Weights of a small sound classifier: log mel input, arch tc_resnet.
Rows from block 2 of a small sound classifier, named by matrix and row number. Rows with one number belong to one channel. Each number is 128 + 24 x the weight over its row's rms, rounded and kept within 0 to 255. All counts start at 0. Numbers have three digits each.
Before each channel's rows are labels from the 100 clips, of 14848, where the channel reaches its highest value: "strongest on" is what is common among them; "lies over" is the class under the peak. Only what is clearly more common there than usual is listed. The data: single English command words and digits, spoken by a formant synthesiser in many voices. In brackets: how many of the 100, against the usual share in percent.
# convs0: first width-9 conv, stride 2 (model.blocks.2.convs.0.weight, 160x128x9, each kernel summed), inputs 64-127
# convs1: second width-9 conv (model.blocks.2.convs.1.weight, 160x160x9, transposed, each kernel summed), outputs 80-159

strongest on: voice: child-like voice (53 vs 25.6); /ɔ/ (50 vs 9.6); /z/ (31 vs 8.3); word: pause (28 vs 1.9)
lies over: /ɔ/ (43 vs 1.9)
convs0.11:135126093140095113144206105096137145128136143143162184088129115117128147142153124143115054140106126117153118107107154126142101087123113091123113113113148106104130068155119155132138123129173101
convs1.11:150091106083162065110151106122138131140153119122092110115110134136136101077138116142117093106129100090121115115095089120145140107101126131128140121093154130112147120137105112138092144145143128116101171135154125124132139091129141111113189150

strongest on: /t/ (63 vs 22.5); /u/ (35 vs 6.2); word: two (35 vs 1.9); /tʃ/ (32 vs 3.8)
lies over: /t/ (63 vs 2.9); /tʃ/ (32 vs 0.5)
convs0.131:155132104125162133156103132067136124153110182119123148123128116103127100093074152138163137124133109129161134167103134141141130092126092179137103118140112137134106122119182134128208136112148126
convs1.131:114101103124112117108176146112065154091174103095131150114137106067120129107125114137145131162129152124129099140123131141123110106168189148138119129106167138120139106118172123116133136095122123117134157105142136146166113113178100148156118106

strongest on: /k/ (75 vs 16.1); /b/ (31 vs 2); /æ/ (31 vs 5.9); word: back (31 vs 2)
lies over: /k/ (75 vs 2)
convs0.85:128139134175111149167159126097145146153123121111123114096169137141092104050141108149145094124143110117178172155083155145146124087139108157127118146178144152136153115123141129148162125117178155
convs1.85:106060120078134163097143140113138182105149150057114134152120110123146152105137122108119112169160146135137131116129116123063150152127115139093115132092190150097102116136135153122154123100154152119094112099128085129114122148121145136150130145

strongest on: /tʃ/ (39 vs 3.8); thin (high-pass) (33 vs 12); clipping (31 vs 8)
lies over: /tʃ/ (33 vs 0.5)
convs0.50:140135130132104157135082132144135153176148147121118131158135124096107146122121121133120144154103172076111095130123093137122105114132127154135152172087109127148155140137155162146176150143159168
convs1.50:122133131075110116134133121141088172141090116158124139117107093072119143111091148078087125142156162131140103152127129128107110162112143111086110149153161149137082108131116082141135148136117122158117121090109118162171109131115123120103142138

strongest on: /ʊ/ (32 vs 2); /ʃ/ (32 vs 2); word: push (32 vs 2); word: learn (25 vs 2)
lies over: /ʃ/ (32 vs 0.2)
convs0.62:111129117136147100140141171148129127063115094129124141143127136093102132147094127108123134145107132080094129112140104118149128126122112093157141073135102160163132178151113113186079132125161093
convs1.62:138143093141133106104155129146111154128111112123117097146140103116181114143151133098094105101132129126138112100114118114103117130118050128141137101107117152116134134113118097106104147145153119110089109157104113098116114109126163124128155114

strongest on: /l/ (83 vs 28.5); /k/ (82 vs 16.1); /ɔ/ (59 vs 9.6); word: call (59 vs 2)
lies over: /k/ (81 vs 2)
convs0.145:096132129143099094113157148167132112157143138131143149153113103115104146088156126151091123120124150117104096127120150141124150119096136109113179126162090091100081075100146104127149156121125114
convs1.145:149138119151132130143156142167130137127165110169161092136104142162147130135133146088125109107075081115178183144152111093108106135116121118114164140141103102137089105129105110124115141158149138098104132110068142129138162191147142154132092188

strongest on: /f/ (78 vs 11.7); mains hum (72 vs 12.5); word: follow (28 vs 2.1); /ɔ/ (27 vs 9.6)
lies over: /f/ (78 vs 1.3)
convs0.150:092127104137141071111077192137133125090106131119088152141122139120149120144099132161115074115114126148113130115136074130125140122112137135159112095182070106126135138120094104089114176140155181
convs1.150:085176105133144111150130102168101134127113102136102159132117119125122123151135117105096123129097158111115129147106120107137122115127089116121114115151123113173145135124119133113128126110108127116101118074120140126126107014161114089104136171

strongest on: /f/ (66 vs 11.7); /ɔ/ (51 vs 9.6)
lies over: /f/ (65 vs 1.3)
convs0.30:131127132121127138160121075127136188150114133111098131129107137126119135105112113112135174128144155150210119149115141128118129098130097125165098087139106136180134123143120148177134134145105122
convs1.30:102150104153134144188126124109094150130085140098097138102140129146198135125094158147110115090121110107079113132136116137139144131104132139124137110121125097165121131119124134129099110141140125157113108144170159131089142085174117132148135128

strongest on: /k/ (40 vs 16.1); clipping (26 vs 8)
lies over: /k/ (39 vs 2); /p/ (27 vs 2.1)
convs0.33:130163116116144174124147143125144124108117134112130128155119138113146125143135114141127119134126138094150205122135144135115153137138106141125076119162137131150145125145136141150141117120142170
convs1.33:127112099125108136072076141146159133123129138068132064121094089121087135146124142106137164145118106113174135153126131130101156129138095088169149134122136151111118133158103117089101145141126163145143113126171153147103145118158125086134119096

strongest on: /ʊ/ (55 vs 2); /ʃ/ (55 vs 2); /p/ (55 vs 17.7); word: push (55 vs 2)
lies over: /ʃ/ (55 vs 0.2); /tʃ/ (43 vs 0.5)
convs0.93:106114113135150134150132149104117145120142129141148129067138122082094142087137129083098090135112145105164175100071110110108112126132117129142103156127147138112109113136154107180129169152139122
convs1.93:123110082123130116146143145115166107152092143113101135149128125116148138124083116096084095114140156134117146116132102095148154138102088087124107121147134110087123129119188135134128122139165150132112098130119127115140157107125144157133130156

strongest on: thin (high-pass) (55 vs 12); /k/ (39 vs 16.1)
lies over: /t/ (41 vs 2.9); /k/ (36 vs 2)
convs0.16:145131142104131124169125118114115139069111135114128117121158143142100155131089116184119134136137149098109114132128078129146122113147123055131171150153128134125162144105156122156142116138121133
convs1.16:094163129133120149121137076083126134112117068113133148115149110155138123101106145103124137088150130108117107124129118073113145107118101101123146095104090129148113138117081154123089130115084123090126105119126115129101123136143123105109107115

strongest on: voice: child-like voice (74 vs 25.6); /ɹ/ (71 vs 16.1); /ɔ/ (62 vs 9.6); /f/ (59 vs 11.7)
lies over: /ɔ/ (56 vs 1.9)
convs0.111:131119114125139139156090098124117126177095123138097149141116130147100123194127158135123086124109110147084139127112146149138111150135132124121174126100126113136154119134105124075139105111175107
convs1.111:132084110134136123161112132150161118134131134161147136089088166168169110090121170123092100119143139095115126100152110122091176173120132102110142138124120132126125061095103122125067130137116139134100131099156095132122137124100067120111122123

strongest on: /f/ (66 vs 11.7); /ɑ/ (65 vs 12.3); word: follow (33 vs 2.1); word: on (28 vs 2)
lies over: /ɑ/ (56 vs 2.4)
convs0.144:128116115138157068116085104172116161136143116092111127116134110135137119083115119076144157108128131107139107142104090084128121092157126118148124139076131128086129119120114118153147161144050067
convs1.144:169152130141106138132148106110125180115113092133101134120122142112112123104233127096131075103143132150107077129158105118154100140140125106142127146101134158115122087126135108125108123104102129112159108122156127100089137147150142133113168122

strongest on: /b/ (35 vs 2); /æ/ (35 vs 5.9); word: back (35 vs 2); word: up (26 vs 1.9)
lies over: /k/ (49 vs 2); /p/ (45 vs 2.1)
convs0.156:103121117112110156096187148130125103100108117144133122118104116109104094156123112137126104124124131081081076111125185110152144145133069108105137109119119139086119144147123126145133118116145160
convs1.156:184143091103144055134155161145099150107134148142135151124135099138175126107110128153087090125149125086103108079109120124130173119136146177142114127115141119112123158145104140107135122138142128116118141131119178125155148128148176129116144116

strongest on: voice: child-like voice (52 vs 25.6); /ɝ/ (49 vs 16); /w/ (32 vs 5.9); thin (high-pass) (32 vs 12)
lies over: /w/ (27 vs 0.4)
convs0.42:151094125138127134163159108078141117133158112159156089148119097116101088107155126105111101136122115158058128121115137141108166111099141094112135134154155156104156117115103118094135157125195117
convs1.42:154149122129140123110172138130131137145154098106099145163120112138149107096110119114104119098152150088133123111121115082106098159136093119148103200084146147123145147103126081148134126109086095129088128079115159134133161081141135097122179115

strongest on: /tʃ/ (45 vs 3.8); /dʒ/ (43 vs 1.9); /eɪ/ (43 vs 6); word: change (43 vs 1.9)
lies over: /eɪ/ (40 vs 1.2)
convs0.89:096124138116142065121106157121116099122152121110127095147125145078133129146110105107128113120119092175109139114136208153116142149150169087124090109139119126128141129140116107115050132104073113
convs1.89:108092149135110120152099184131124113116151109145079159086131136169166100119107135072121135118140150126133121120159132110108068137129141156080157124109150104136104141114105115164088120138118115123065151100113096157122090146148162118092139158

strongest on: thin (high-pass) (64 vs 12); /ɹ/ (48 vs 16.1); /aɪ/ (40 vs 10); word: right (34 vs 2)
lies over: /aɪ/ (35 vs 2.4)
convs0.104:117160156134113082145124158181127099123104121134179116135119146082079122140119153142136159121094146149086184119129155106096101161139145128155175125126142125149120152138147125123120106142160114
convs1.104:150115136108123135108174106146139124109128149130099154127103117140170119138118139137167160122139138133109100155136096118160113154157150168063113120127167131115057124204137174097090121177166141157155157096125121143106097099139176152124133145

strongest on: /k/ (92 vs 16.1); /l/ (78 vs 28.5); /ɔ/ (55 vs 9.6); word: call (55 vs 2)
lies over: /k/ (92 vs 2)
convs0.6:138108140138125094136083145136130146082119113128140122087129085095093093102164131196120154135128088113106108137106149152110134126114123113121121149125091128121108108133149096120096139112094159
convs1.6:126137137082126115113133132130045136125099140162150135157082130137107093157117135103155105112121131134141143112078121107136127148140100091152146103129149145119145105159142161114124157146131141112154118141143127080093129062113140143118089136

strongest on: voice: child-like voice (65 vs 25.6); /t/ (56 vs 22.5); /u/ (47 vs 6.2); word: two (47 vs 1.9)
lies over: /t/ (52 vs 2.9); /ɝ/ (31 vs 2.2)
convs0.112:133122128123115137128164095211138125139094129121062156135109144137146151147139145130163129154127147122159180136156138121145144096151113093104137141065113140139123130110087129089138110119184077
convs1.112:139086126104137131142144134134103146171132131122115138138101115132154072116109119139163130107155104119127136123168133089114126131091124098162125094139171120147108129120136122122175133140146118095098134111120150118140088160180119184115120143

strongest on: /t/ (53 vs 22.5); /aɪ/ (33 vs 10); /f/ (28 vs 11.7)
lies over: /t/ (45 vs 2.9)
convs0.105:102146114137122098096147161124114113104140098127136147106136107104136138047118122053110102124126150183084103111128143135113101116119080137136090132149149121163147130163137127137175196116128126
convs1.105:160141116119116146089124127157152078125121152122126131113129139140127139155130116165135156123163121134125139159106149098126162150148131131127083133102158111166108121124081100125117149124187101120136103119097101142109173083115084139173150138

strongest on: /t/ (65 vs 22.5); /u/ (46 vs 6.2); word: two (45 vs 1.9)
lies over: /t/ (60 vs 2.9)
convs0.71:114113140140132119150117149084142126095125121128161145091139132130121112122093142137150160153130114142144132134133133127097133114145101089130170142049160153159120146114143133169152122113096078
convs1.71:127128117120150158164116125117140108116130102165106128108041090164109128099133156153156119132156155081092169115161140124118095127089129130101125149106126092140101115134086162108093137093151127134120146126155132087123125210181154148094092124

strongest on: /t/ (74 vs 22.5); /u/ (31 vs 6.2); word: two (31 vs 1.9); word: down (25 vs 2.1)
lies over: /t/ (74 vs 2.9); /aʊ/ (25 vs 1)
convs0.55:130119144120124141120118189155121105150113099122120148108129141116121125122086134098152079114124097112149149143183199130128127119146110145109165088119089150158139114125107129165152107117093120
convs1.55:098102102127112110141119140123112089096111101104151148113118118120159108127131135124092135152142117091157125145150127109130145121134123161103092100120129140120130123123109151139090139101168106154156156126118164100130119095157154203149163151

strongest on: /l/ (73 vs 28.5); /k/ (69 vs 16.1); /ɔ/ (55 vs 9.6); word: call (55 vs 2)
lies over: /k/ (69 vs 2)
convs0.143:135098118109136127113118109162103109098104108141109122119136109104115100105098128144139158157107135140147131134151108111132103128112094137110142115112139137133144126116141109126224142110111103
convs1.143:165122083135155106072164146097143124114162130137090147147123125128107122140151118126099112109152135145120086123156128121107134105122127127135083157072102146106095134130106060118114128095125130092127113118137148148119152117123147122121136140

strongest on: /t/ (95 vs 22.5); /aɪ/ (43 vs 10); /u/ (39 vs 6.2); word: two (39 vs 1.9)
lies over: /t/ (95 vs 2.9)
convs0.159:133153115145093060136097131094145151104123115149134100135136115128148105133108113163137147116110163167117186142141107163092155093135125146151151109138084118163107176150072138146067107158099171
convs1.159:120173153128144133140132147122136103117116146096095111115114120072126112152128139131135132146114145091151130138125092164104165105126135105143137115121147131089155093106081134158150152115164123093119146121132072111124118166124141117203168134

strongest on: /æ/ (27 vs 5.9)
lies over: /æ/ (26 vs 1.1)
convs0.28:114165138185076085130142120147161114116137103131141074114102120097122107140106170150124134132154120165146159131107100147113115138152170149116177106146138151137113134127077142129101139095170127
convs1.28:076117130099114106089104118156157152137132138101146096118094121122146113158166119118141166122117104141149150141073163118122176157118124103166158111098110111097129162113127075148143111145112128104117165170151096130126153086140126120113143101

strongest on: /ʊ/ (41 vs 2); /ʃ/ (41 vs 2); word: push (41 vs 2); word: search (36 vs 1.9)
lies over: /ʃ/ (35 vs 0.2); /tʃ/ (30 vs 0.5)
convs0.15:120135152101145108152109132157139124067151117125169106127106154113107145191127093113131134136126089082123170138113152144115107094155120090149115119105120107124125150107120146136097195101118110
convs1.15:132108143141143128067118108134099095123157110181119130137106120144139133131131139145131154141113127128139143186106099138149146083124130145099131104095108145163110101162106138130158113106131138118148114098109094118085098139106104107106058147

strongest on: /ʊ/ (43 vs 2); /ʃ/ (43 vs 2); word: push (43 vs 2); /ʒ/ (27 vs 2.2)
lies over: /ʃ/ (43 vs 0.2); /ʒ/ (26 vs 0.2)
convs0.49:131143095141105113181097124125128131137095136079092182114123118126141103106149111110137111145093136119149148126104116122100111108146149144142132139112116102125118168103110127106144137090173137
convs1.49:120083125095127092089169131134163175118145141143114118166133145129158140106086140114119103113144162140090124122130140125113133106128143121112089063122129112118141127158105070138107149138144103133125100164123144129107127121149125158114143119

strongest on: /t/ (87 vs 22.5); /u/ (28 vs 6.2); word: two (28 vs 1.9)
lies over: /t/ (87 vs 2.9)
convs0.34:111132139130089148104126122096148213152139148117163088129132130093140124111118167166136094116139157135167116092097114134138133118097135093115115145091126135113154108133143145125194162182151154
convs1.34:145095129123154122117126125130072155090129087141103116126133087104130110099109120131123110149153118157101097123128116100115114121130137124125105144145122101098142102091114108098112106118123116114130141086121080164140074140133107102106139144